python train.py --encoder_num_experts=4 --encoder_widths=[48, 96, 192] --weight_decay=0.3
Rows from block 3 of the image encoder of a small encoder-decoder image transcriber, named by matrix and row number. Rows with one number within an expert belong to one neuron, the router's apart. Each number is 50 + 15 x the weight over its row's rms, rounded and kept within 0 to 99. All counts start at 0. After the name is the row's rms in percent of the matrix's.
Before each expert's rows are labels from the 100 images, of 14976, where the router gives the expert most weight on average: "lies over" is the class under the peak; "strongest on" is what is common among them. Only what is clearly more common there than usual is listed. The data: analogue clock faces.
# router: slot weights (encoder.blocks.3.mlp.router.weight, 8x96, trained with AdamW), inputs 48-95
# up: expert up (encoder.blocks.3.mlp.up, 4x16x96), inputs 48-95
# down: expert down (encoder.blocks.3.mlp.down, 4x96x16, transposed), outputs 48-95

# expert 0
lies over: case
strongest on: square case
router.0 084:50 46 74 99 64 35 52 57 64 43 45 36 38 65 64 37 45 59 59 43 45 72 32 43 61 37 49 57 52 35 33 44 46 82 51 32 60 56 27 49 36 38 53 54 30 69 43 45
router.1 108:35 29 40 42 35 54 81 60 55 36 48 39 47 36 44 67 59 59 36 52 32 89 32 53 40 47 34 48 62 81 52 60 59 64 62 40 54 54 40 38 53 42 48 57 26 40 58 54
up.0 105:40 44 29 20 39 75 69 33 57 50 48 33 21 60 35 36 47 28 47 52 47 57 60 67 22 65 17 58 61 67 61 57 33 42 49 37 38 30 49 56 73 44 42 64 35 35 55 23
down.0 101:73 60 60 41 53 23 38 46 58 43 54 46 54 72 44 46 57 67 23 55 42 53 59 67 61 50 60 62 55 36 47 46 42 65 42 76 74 40 64 37 51 53 56 61 44 60 50 23
up.1 095:51 06 30 56 46 33 19 23 52 28 62 47 54 26 45 48 33 63 07 55 57 26 45 29 59 71 30 30 34 72 61 56 55 43 65 44 47 14 79 56 66 61 20 49 50 61 44 44
down.1 101:29 60 38 40 56 49 85 60 50 59 50 41 44 63 43 71 56 56 55 88 32 55 39 26 47 47 25 33 56 65 48 63 30 49 67 49 23 48 37 46 41 38 45 43 67 47 58 38
up.2 089:47 26 81 51 39 55 69 57 62 75 23 44 27 41 33 47 38 42 48 33 55 67 71 53 50 45 46 37 37 14 53 38 48 48 49 45 63 68 46 58 88 46 68 53 64 33 59 62
down.2 089:45 29 27 40 65 61 69 61 37 46 44 16 63 32 38 54 61 62 49 79 62 41 51 55 54 44 68 80 50 46 24 38 33 45 58 54 00 57 84 71 60 50 57 10 44 46 47 37
up.3 100:69 27 27 71 45 62 71 48 30 78 48 57 48 27 52 54 57 67 69 75 46 49 58 44 40 32 40 45 82 83 73 57 31 53 46 47 68 65 77 40 37 47 49 61 45 58 60 38
down.3 095:60 48 75 49 26 58 63 32 29 48 58 40 31 58 50 35 73 53 51 56 51 64 30 38 58 58 39 37 22 68 62 72 38 29 50 36 71 41 33 24 65 27 47 37 62 51 38 31
up.4 082:45 60 53 46 72 44 42 42 44 51 34 43 15 27 22 46 61 61 75 45 55 33 72 21 66 17 32 40 28 46 45 71 50 43 48 33 74 53 70 84 46 65 24 31 53 54 71 39
down.4 097:64 54 30 58 59 37 35 52 53 57 62 63 65 35 87 44 42 26 30 50 58 62 40 59 67 71 43 71 51 70 34 72 51 46 43 70 49 34 56 57 31 56 49 69 52 78 37 65
up.5 091:29 65 59 48 25 70 40 53 46 58 57 50 59 46 37 61 20 70 28 39 41 44 36 46 60 45 40 52 79 37 53 28 59 58 61 44 64 62 32 92 48 59 65 29 58 54 46 73
down.5 091:51 63 70 48 50 56 43 76 29 38 59 51 33 68 53 53 48 21 51 64 62 38 60 46 44 66 43 31 66 42 43 54 49 66 43 62 19 86 55 30 49 61 44 53 47 43 84 48
up.6 099:48 42 50 49 59 66 72 45 31 78 52 43 59 25 56 19 64 31 65 43 83 42 58 58 30 48 51 65 45 70 53 46 52 38 62 43 79 28 38 33 42 55 57 56 29 28 62 34
down.6 107:55 50 67 65 30 42 55 72 72 49 64 49 60 65 63 47 36 54 50 42 19 45 28 45 55 72 37 60 59 66 50 44 61 46 57 36 60 64 57 46 47 50 60 38 08 69 39 64
up.7 092:27 39 36 39 42 46 75 26 63 46 56 46 86 47 36 60 63 25 46 24 50 51 43 56 51 44 60 31 53 47 35 32 69 52 70 53 46 31 28 46 02 50 11 59 64 59 44 50
down.7 099:59 73 49 49 51 16 50 64 49 55 56 59 42 72 69 43 56 27 64 57 57 66 41 43 57 37 48 50 59 70 68 39 63 52 42 44 57 61 31 52 50 47 52 38 56 56 44 60
up.8 088:46 67 45 68 55 50 53 62 69 63 41 29 75 73 54 49 43 36 19 36 50 04 40 57 78 75 83 64 41 51 76 39 65 59 43 38 39 58 68 48 64 44 47 56 26 33 35 46
down.8 093:79 47 45 52 41 47 46 41 24 27 73 66 51 30 45 42 76 58 28 42 35 62 53 30 41 66 23 60 44 40 26 44 43 86 57 44 39 40 44 34 49 62 48 20 72 45 52 52
up.9 097:57 58 60 30 46 53 45 70 76 44 43 52 74 65 54 54 61 65 95 52 40 57 51 30 30 46 31 50 49 69 35 55 67 50 58 33 51 76 97 32 77 56 45 49 64 72 60 51
down.9 102:38 50 35 60 45 34 63 74 55 50 49 61 38 43 74 77 37 50 51 12 49 41 41 73 59 70 52 37 21 29 47 33 38 49 41 45 61 47 39 51 49 57 43 60 27 35 66 67
up.10 098:67 79 39 32 38 64 44 63 45 57 39 80 46 74 42 47 63 44 49 68 63 39 55 65 20 78 55 35 74 51 64 10 40 30 88 53 54 51 41 54 73 60 54 42 39 17 83 67
down.10 108:33 13 56 46 61 60 45 56 69 51 12 23 56 63 24 77 69 69 62 10 72 64 50 65 37 53 62 67 75 69 50 46 42 44 42 42 29 40 65 57 74 54 53 38 44 54 44 36
up.11 119:35 56 35 56 43 46 53 63 36 62 34 65 44 59 42 55 49 52 34 77 36 30 71 64 99 67 78 37 76 65 41 42 48 52 40 54 49 62 48 51 87 64 61 58 19 66 55 68
down.11 103:85 65 60 60 51 46 58 49 56 37 40 48 58 38 12 51 51 49 64 32 58 49 48 59 62 36 62 82 58 38 47 36 79 73 41 47 24 60 60 54 61 44 51 32 69 50 29 50
up.12 103:67 79 38 45 57 63 45 61 37 69 33 30 66 50 19 75 77 57 26 48 49 17 41 50 49 48 50 48 59 50 55 52 70 53 55 72 60 80 70 52 53 54 25 50 44 10 55 45
down.12 106:27 56 89 56 33 66 41 46 19 73 24 55 30 45 65 66 64 48 65 36 53 80 15 67 36 53 72 27 35 49 24 41 35 42 45 46 47 47 52 68 41 65 52 36 39 77 54 41
up.13 112:69 14 54 39 28 46 41 52 14 44 67 57 57 53 57 53 40 24 31 56 56 66 72 22 75 65 12 71 55 34 38 48 46 52 71 66 40 46 49 59 65 53 54 11 53 40 77 74
down.13 091:65 40 27 39 66 44 44 54 61 38 61 28 46 16 59 73 82 61 48 46 43 76 26 87 61 51 54 50 53 48 33 69 42 52 71 50 40 42 71 74 59 55 44 80 54 59 58 53
up.14 109:47 49 43 39 68 58 75 42 47 53 20 36 70 67 74 39 72 33 53 26 33 54 55 38 30 40 63 50 61 67 35 55 59 24 35 39 59 48 30 33 50 42 55 46 26 13 48 50
down.14 101:34 47 61 37 49 38 36 43 46 82 56 70 83 37 44 39 59 41 39 68 51 58 15 50 46 43 33 64 34 46 44 65 42 57 37 67 48 30 36 44 35 54 40 43 03 54 28 55
up.15 112:40 36 14 53 17 58 60 52 51 43 33 90 66 62 61 41 64 26 53 64 16 34 52 58 63 79 52 75 40 52 49 40 60 43 52 49 23 53 85 57 51 38 37 43 65 48 61 39
down.15 113:57 68 45 47 75 45 39 57 55 60 71 57 51 26 47 71 10 60 38 10 22 78 51 62 44 48 43 48 73 51 61 91 66 72 49 63 35 52 69 52 38 46 45 36 52 54 53 41

# expert 1
lies over: face
strongest on: dark face
router.2 110:54 63 49 31 65 64 44 39 73 63 68 48 63 18 46 53 61 51 50 50 61 41 58 47 43 19 60 50 15 31 73 28 88 45 20 52 57 30 45 40 34 72 41 48 73 62 44 52
router.3 101:41 41 52 76 57 39 42 24 57 51 47 50 25 55 50 56 33 19 48 32 50 66 56 61 46 56 57 27 63 37 44 67 43 48 49 44 46 38 41 63 28 72 45 50 48 29 52 65
up.0 084:35 35 66 24 48 32 36 55 20 64 64 53 57 75 31 58 52 52 30 79 49 58 47 50 53 69 59 38 49 77 50 61 56 29 53 36 27 37 55 62 45 37 30 35 43 65 31 46
down.0 104:20 71 66 62 76 63 25 51 55 36 24 74 74 46 25 35 28 46 31 43 38 57 46 50 77 42 35 91 39 35 52 30 28 66 57 56 66 42 59 41 28 72 65 54 50 43 60 51
up.1 113:63 64 55 41 46 66 62 28 37 62 32 55 35 50 41 60 75 51 42 89 55 67 76 46 72 64 66 63 49 61 21 44 27 30 40 36 75 71 41 43 63 26 41 51 36 32 58 52
down.1 102:49 63 55 63 44 46 28 44 61 47 30 65 63 26 55 35 59 25 45 22 61 71 44 62 80 61 64 35 93 42 54 46 69 69 34 44 29 70 47 62 82 68 38 41 55 38 50 39
up.2 088:57 57 54 31 77 52 79 62 30 52 49 42 76 43 57 34 61 55 76 66 59 74 64 52 47 80 61 59 62 39 37 38 59 73 18 34 43 20 49 68 43 43 53 58 16 66 32 62
down.2 090:52 52 64 64 51 30 40 58 73 54 52 45 40 54 43 45 34 70 70 47 68 44 53 20 48 67 44 49 56 58 58 68 65 46 66 82 39 32 38 46 45 64 68 51 76 44 40 51
up.3 096:45 70 52 43 45 58 43 89 66 53 32 53 49 64 42 38 75 81 81 91 61 58 44 64 43 32 45 50 43 73 54 24 48 32 43 49 42 30 46 68 63 54 69 66 46 25 24 59
down.3 097:80 29 26 51 51 61 66 25 59 34 67 53 62 43 33 41 53 32 52 31 73 42 58 60 68 49 76 55 26 45 52 68 41 70 51 39 59 70 31 57 48 71 43 37 68 72 66 39
up.4 093:72 71 42 58 62 39 60 59 39 80 36 53 53 90 52 34 74 66 56 80 50 57 55 38 52 71 57 58 59 26 59 45 68 37 37 56 60 32 62 56 37 41 28 34 77 24 40 44
down.4 096:29 51 58 44 49 38 59 22 29 69 45 46 63 37 54 58 25 47 32 14 69 49 46 60 24 61 25 34 60 62 45 07 41 53 20 51 46 38 02 54 46 69 52 50 56 66 46 25
up.5 119:33 27 60 54 46 37 53 33 36 42 26 66 10 53 56 52 35 34 35 47 48 46 45 76 48 61 42 81 60 22 41 49 51 46 54 62 42 66 36 30 42 45 68 23 32 32 71 36
down.5 118:64 58 41 47 76 62 41 68 51 38 51 60 61 69 37 48 49 49 86 58 29 55 53 50 50 32 75 65 73 63 32 37 31 53 42 59 49 72 77 37 35 16 50 24 64 70 39 28
up.6 120:42 39 20 63 87 36 41 57 28 54 38 43 43 76 55 39 39 89 42 49 58 34 66 47 26 72 49 82 50 36 35 48 53 30 68 63 51 18 60 52 66 38 68 50 50 38 66 63
down.6 101:79 51 37 69 68 71 55 61 67 51 34 56 55 40 51 57 49 21 53 60 57 54 69 50 36 26 40 45 67 35 36 55 56 32 24 55 86 42 11 49 33 59 43 31 62 47 48 31
up.7 105:53 57 19 46 67 39 50 47 55 50 58 56 49 39 42 48 35 44 56 50 26 44 65 68 14 85 27 37 45 46 54 49 34 57 68 34 32 60 73 46 13 44 33 50 90 26 43 46
down.7 104:39 61 69 21 55 54 50 45 65 47 48 33 31 44 48 62 42 52 40 30 54 53 48 52 45 63 51 32 25 39 56 45 46 50 50 36 59 17 18 77 54 57 71 48 05 77 58 41
up.8 089:47 69 37 47 73 69 47 54 31 54 47 51 46 72 41 36 66 58 61 88 67 32 78 44 63 70 85 44 36 32 52 43 57 46 41 42 26 76 47 26 60 46 40 29 64 54 60 54
down.8 106:53 49 53 49 25 46 48 48 48 33 50 49 58 21 66 43 56 15 31 13 65 70 29 61 13 55 63 43 17 40 46 45 57 51 59 58 62 45 52 80 53 27 51 52 33 51 45 60
up.9 099:48 58 65 49 39 44 35 26 49 43 65 76 65 74 35 61 44 38 31 58 26 39 65 48 60 63 42 54 42 21 54 63 41 52 33 39 39 61 33 26 45 45 57 47 79 43 57 52
down.9 097:58 55 56 41 72 39 34 82 60 63 33 23 38 32 56 59 34 44 60 42 57 47 46 54 49 35 41 64 49 59 25 54 73 52 50 68 56 35 84 66 49 41 52 36 52 51 45 51
up.10 093:50 37 57 33 59 34 53 61 56 63 56 38 29 45 56 63 38 43 33 53 55 23 65 47 33 56 62 29 51 36 41 44 69 46 54 52 55 42 44 18 58 68 16 58 65 83 30 40
down.10 109:40 43 67 63 44 26 53 58 49 82 51 46 51 31 33 45 80 77 81 51 35 65 55 49 14 47 61 47 30 45 52 71 45 56 30 44 38 58 72 41 55 65 29 47 64 53 43 44
up.11 115:32 42 49 31 44 61 44 45 70 57 40 50 52 28 66 55 73 43 62 63 59 43 51 41 60 55 77 70 42 51 80 59 67 46 67 34 63 99 56 36 36 34 70 44 68 54 82 26
down.11 103:40 39 55 42 18 40 70 20 51 53 70 30 67 62 54 45 45 39 44 15 69 38 41 68 80 43 75 43 45 74 52 47 58 42 58 62 58 69 97 42 52 68 48 56 31 42 29 51
up.12 076:11 78 83 24 61 46 47 57 66 49 43 51 65 56 64 47 62 61 68 51 63 47 56 38 45 21 45 64 57 63 37 51 33 67 51 53 33 40 38 49 64 38 52 92 29 26 61 28
down.12 086:71 78 50 53 49 47 40 44 72 58 70 51 39 39 72 43 57 33 48 56 36 66 64 60 54 11 47 16 32 67 53 29 45 47 56 35 72 61 62 72 56 70 36 60 66 45 50 54
up.13 074:29 75 45 58 64 66 41 77 60 63 59 63 48 36 65 42 54 69 47 32 50 43 65 77 43 71 49 29 57 75 30 66 47 25 30 56 64 49 58 51 55 41 68 70 47 53 77 40
down.13 080:88 55 46 63 48 42 40 46 50 72 58 45 63 46 54 60 48 34 54 79 59 61 59 57 64 43 66 38 42 52 26 65 74 38 67 66 38 60 66 39 48 71 37 42 23 41 75 45
up.14 117:57 44 52 21 48 40 72 41 46 53 57 62 22 39 57 51 43 40 36 64 10 38 40 42 50 45 64 59 23 33 59 50 65 35 61 54 42 87 57 13 42 29 47 64 69 72 42 45
down.14 095:60 52 69 63 40 16 44 60 42 32 75 47 51 41 49 65 46 56 39 37 40 46 65 49 88 33 45 39 56 41 17 67 26 40 57 54 55 47 91 51 48 47 31 46 57 44 25 66
up.15 102:48 32 48 65 42 37 52 25 25 52 52 40 22 51 52 36 40 55 60 65 22 51 60 70 38 73 62 53 74 38 43 64 44 59 44 42 38 71 44 40 62 59 73 32 23 33 59 50
down.15 106:56 46 71 38 69 56 46 44 49 65 47 62 77 61 47 73 57 51 64 48 45 50 77 46 63 44 71 57 62 79 46 85 48 41 69 44 83 17 63 65 50 40 54 51 60 60 55 32

# expert 3
lies over: case
strongest on: square case
router.6 093:41 46 69 27 37 44 31 50 86 40 62 72 47 91 20 49 70 50 46 39 75 44 67 41 60 70 33 42 32 30 43 76 55 62 53 70 36 58 46 49 53 31 44 49 47 39 63 59
router.7 107:59 72 31 54 45 50 43 45 39 46 31 35 73 85 42 48 65 73 44 56 24 60 44 32 37 38 40 42 39 58 40 27 33 65 53 67 69 60 52 25 42 64 39 30 48 51 19 46
up.0 105:65 58 57 40 64 25 63 47 58 66 59 51 41 53 54 53 82 34 78 63 47 50 60 78 40 58 40 45 12 45 56 45 58 78 37 46 48 42 50 41 42 50 78 66 48 37 43 49
down.0 106:34 67 28 30 66 50 05 65 73 47 39 44 62 53 55 49 61 71 64 70 58 63 32 45 34 46 59 43 60 45 34 46 44 64 51 43 56 35 33 69 41 42 48 69 39 49 17 39
up.1 104:70 59 34 47 50 55 24 46 18 61 46 79 67 60 39 52 60 55 49 45 75 27 66 55 39 67 66 70 40 14 66 19 38 61 54 25 72 56 49 67 54 82 38 35 40 49 69 76
down.1 095:30 52 51 53 45 60 58 27 42 41 61 35 49 21 28 29 62 65 78 69 72 45 65 51 39 52 55 42 55 56 38 53 45 56 58 57 37 27 28 29 54 64 32 63 64 09 70 50
up.2 097:62 38 65 58 78 26 39 54 58 45 40 49 43 68 42 35 52 42 67 34 53 51 60 60 35 67 61 61 74 42 26 60 18 58 44 40 18 28 78 72 59 50 49 49 49 39 47 43
down.2 100:56 81 38 49 57 51 43 49 35 36 58 15 47 23 52 58 41 38 47 64 50 45 73 20 29 36 40 56 24 53 38 45 49 60 50 30 51 55 31 45 51 37 62 61 44 21 76 52
up.3 076:54 13 70 42 28 63 58 67 52 29 43 48 58 48 41 62 50 60 60 23 79 51 37 50 34 37 60 29 85 59 48 29 60 48 20 57 54 53 40 40 41 67 31 58 49 55 34 58
down.3 101:79 37 51 89 49 41 66 33 48 44 58 48 59 59 54 49 53 34 62 27 37 56 44 68 81 65 69 55 38 41 49 44 23 53 31 31 45 62 12 47 18 69 76 41 54 68 62 31
up.4 084:56 42 38 50 37 19 57 58 60 45 39 41 62 64 14 63 51 87 72 56 13 46 13 53 56 32 47 42 52 74 39 47 50 73 51 57 63 45 63 32 68 44 48 34 38 59 48 46
down.4 102:60 60 38 78 46 51 55 55 44 54 72 90 49 31 55 50 40 38 42 38 61 74 63 49 65 59 59 71 39 66 66 64 55 09 63 67 45 58 46 61 59 64 53 60 52 57 77 41
up.5 095:34 30 25 72 75 44 64 56 52 39 49 54 29 59 59 36 74 55 57 60 49 37 65 38 65 43 54 71 44 65 36 56 42 45 69 31 65 51 67 49 43 45 41 45 27 49 60 60
down.5 095:27 65 80 60 55 68 47 52 36 56 30 59 76 28 38 65 42 59 30 52 60 56 44 55 20 36 39 44 56 61 18 35 33 61 48 55 52 60 47 48 64 55 41 53 46 64 51 66
up.6 084:43 43 40 59 39 66 25 25 79 13 32 53 41 77 68 55 58 68 45 45 53 53 56 48 36 43 47 39 53 46 36 72 58 34 63 57 46 39 63 45 63 61 45 35 58 67 25 65
down.6 094:58 60 36 47 58 40 91 48 51 48 26 26 78 35 65 65 45 50 56 45 42 30 25 66 10 45 25 44 50 60 59 47 37 65 56 48 66 56 24 79 54 41 61 70 77 34 75 41
up.7 113:31 56 45 52 72 84 48 47 35 39 58 46 48 34 48 75 54 59 40 45 40 49 49 73 05 75 59 37 52 74 61 31 46 72 43 08 40 67 62 63 45 68 64 54 40 49 44 54
down.7 116:81 70 15 60 44 53 31 42 44 52 63 51 30 75 34 51 44 15 46 64 45 57 38 44 59 48 48 43 65 52 61 49 50 30 49 36 51 50 49 54 51 57 68 93 61 55 64 80
up.8 095:64 65 43 59 77 44 79 53 39 29 53 65 46 54 55 50 63 45 38 42 41 51 62 22 83 51 77 36 46 36 50 77 52 53 49 47 31 73 43 48 66 36 59 36 66 59 68 45
down.8 095:21 60 63 51 60 48 47 58 58 55 41 49 57 47 19 32 43 47 41 92 32 49 53 59 48 42 35 26 52 36 72 39 50 22 61 43 48 39 66 60 56 21 19 53 48 94 46 62
up.9 104:63 71 44 45 61 35 29 47 34 41 23 42 45 45 67 55 56 37 53 12 59 46 70 45 51 66 65 74 22 60 44 63 33 68 52 93 56 55 68 76 54 64 39 35 59 30 64 62
down.9 095:33 73 52 61 62 62 58 51 44 55 59 49 70 37 37 38 57 97 57 70 67 31 61 49 51 49 57 58 59 49 60 31 47 45 52 34 38 53 67 25 38 14 53 71 61 40 57 47
up.10 109:47 31 48 52 37 59 34 61 64 52 48 55 52 40 36 50 64 56 47 93 43 33 57 45 74 51 47 62 58 46 51 41 47 59 67 58 65 76 46 64 87 48 80 64 69 38 44 63
down.10 092:40 57 55 67 56 42 48 53 51 40 48 48 39 67 61 52 34 43 25 45 38 56 83 53 34 31 71 24 39 35 49 68 89 60 32 55 56 13 58 47 40 59 52 70 47 71 24 48
up.11 110:38 81 35 33 72 61 29 44 63 59 49 81 39 59 50 43 55 64 44 93 41 23 70 52 49 56 69 67 39 47 22 55 49 29 40 60 73 56 05 42 48 68 54 40 30 40 66 23
down.11 103:24 14 35 52 53 59 56 46 40 49 65 27 80 56 61 53 46 54 77 45 43 55 47 32 38 56 45 29 97 62 52 55 67 24 54 43 30 51 84 72 50 39 25 42 43 46 66 66
up.12 116:38 73 59 39 38 79 55 62 35 44 77 31 28 68 41 63 28 36 37 52 54 27 47 68 64 89 72 37 50 58 37 42 57 36 43 50 41 73 51 45 65 33 41 58 46 16 55 39
down.12 106:33 51 49 45 80 49 63 40 56 60 82 55 52 43 60 55 11 48 45 75 48 36 53 19 47 41 61 53 54 61 75 57 65 38 57 66 31 73 60 58 55 43 55 56 71 62 37 69
up.13 111:52 75 36 45 49 55 39 50 54 49 43 54 21 59 26 60 48 68 39 68 27 41 38 62 05 82 45 40 60 32 64 57 61 45 56 53 43 85 36 19 64 77 64 60 45 41 65 22
down.13 105:73 59 34 45 47 53 26 60 67 46 54 20 23 52 64 55 33 32 60 61 38 45 52 29 59 43 48 57 80 59 33 43 65 60 44 49 33 40 58 54 61 36 35 73 48 47 34 58
up.14 097:60 43 60 49 29 51 58 73 37 53 37 99 41 62 22 40 68 71 42 55 27 62 59 39 54 23 51 64 81 47 35 18 38 57 60 58 52 56 40 60 76 54 67 78 67 31 34 57
down.14 097:31 64 57 54 49 58 48 26 45 57 50 05 46 49 46 49 42 57 29 27 45 44 38 45 41 73 39 39 42 49 41 75 13 72 64 50 70 47 54 41 56 38 47 78 84 20 56 56
up.15 089:47 42 51 44 66 32 59 36 66 61 65 77 56 86 77 76 63 39 73 54 32 47 30 66 48 52 38 39 58 66 57 42 49 18 41 62 47 42 54 51 52 62 56 50 66 45 53 48
down.15 094:91 28 72 38 57 37 62 60 28 52 51 48 40 23 28 39 67 67 29 48 43 54 44 35 60 35 27 45 80 64 72 55 53 68 52 72 47 27 37 64 56 47 44 35 50 47 19 72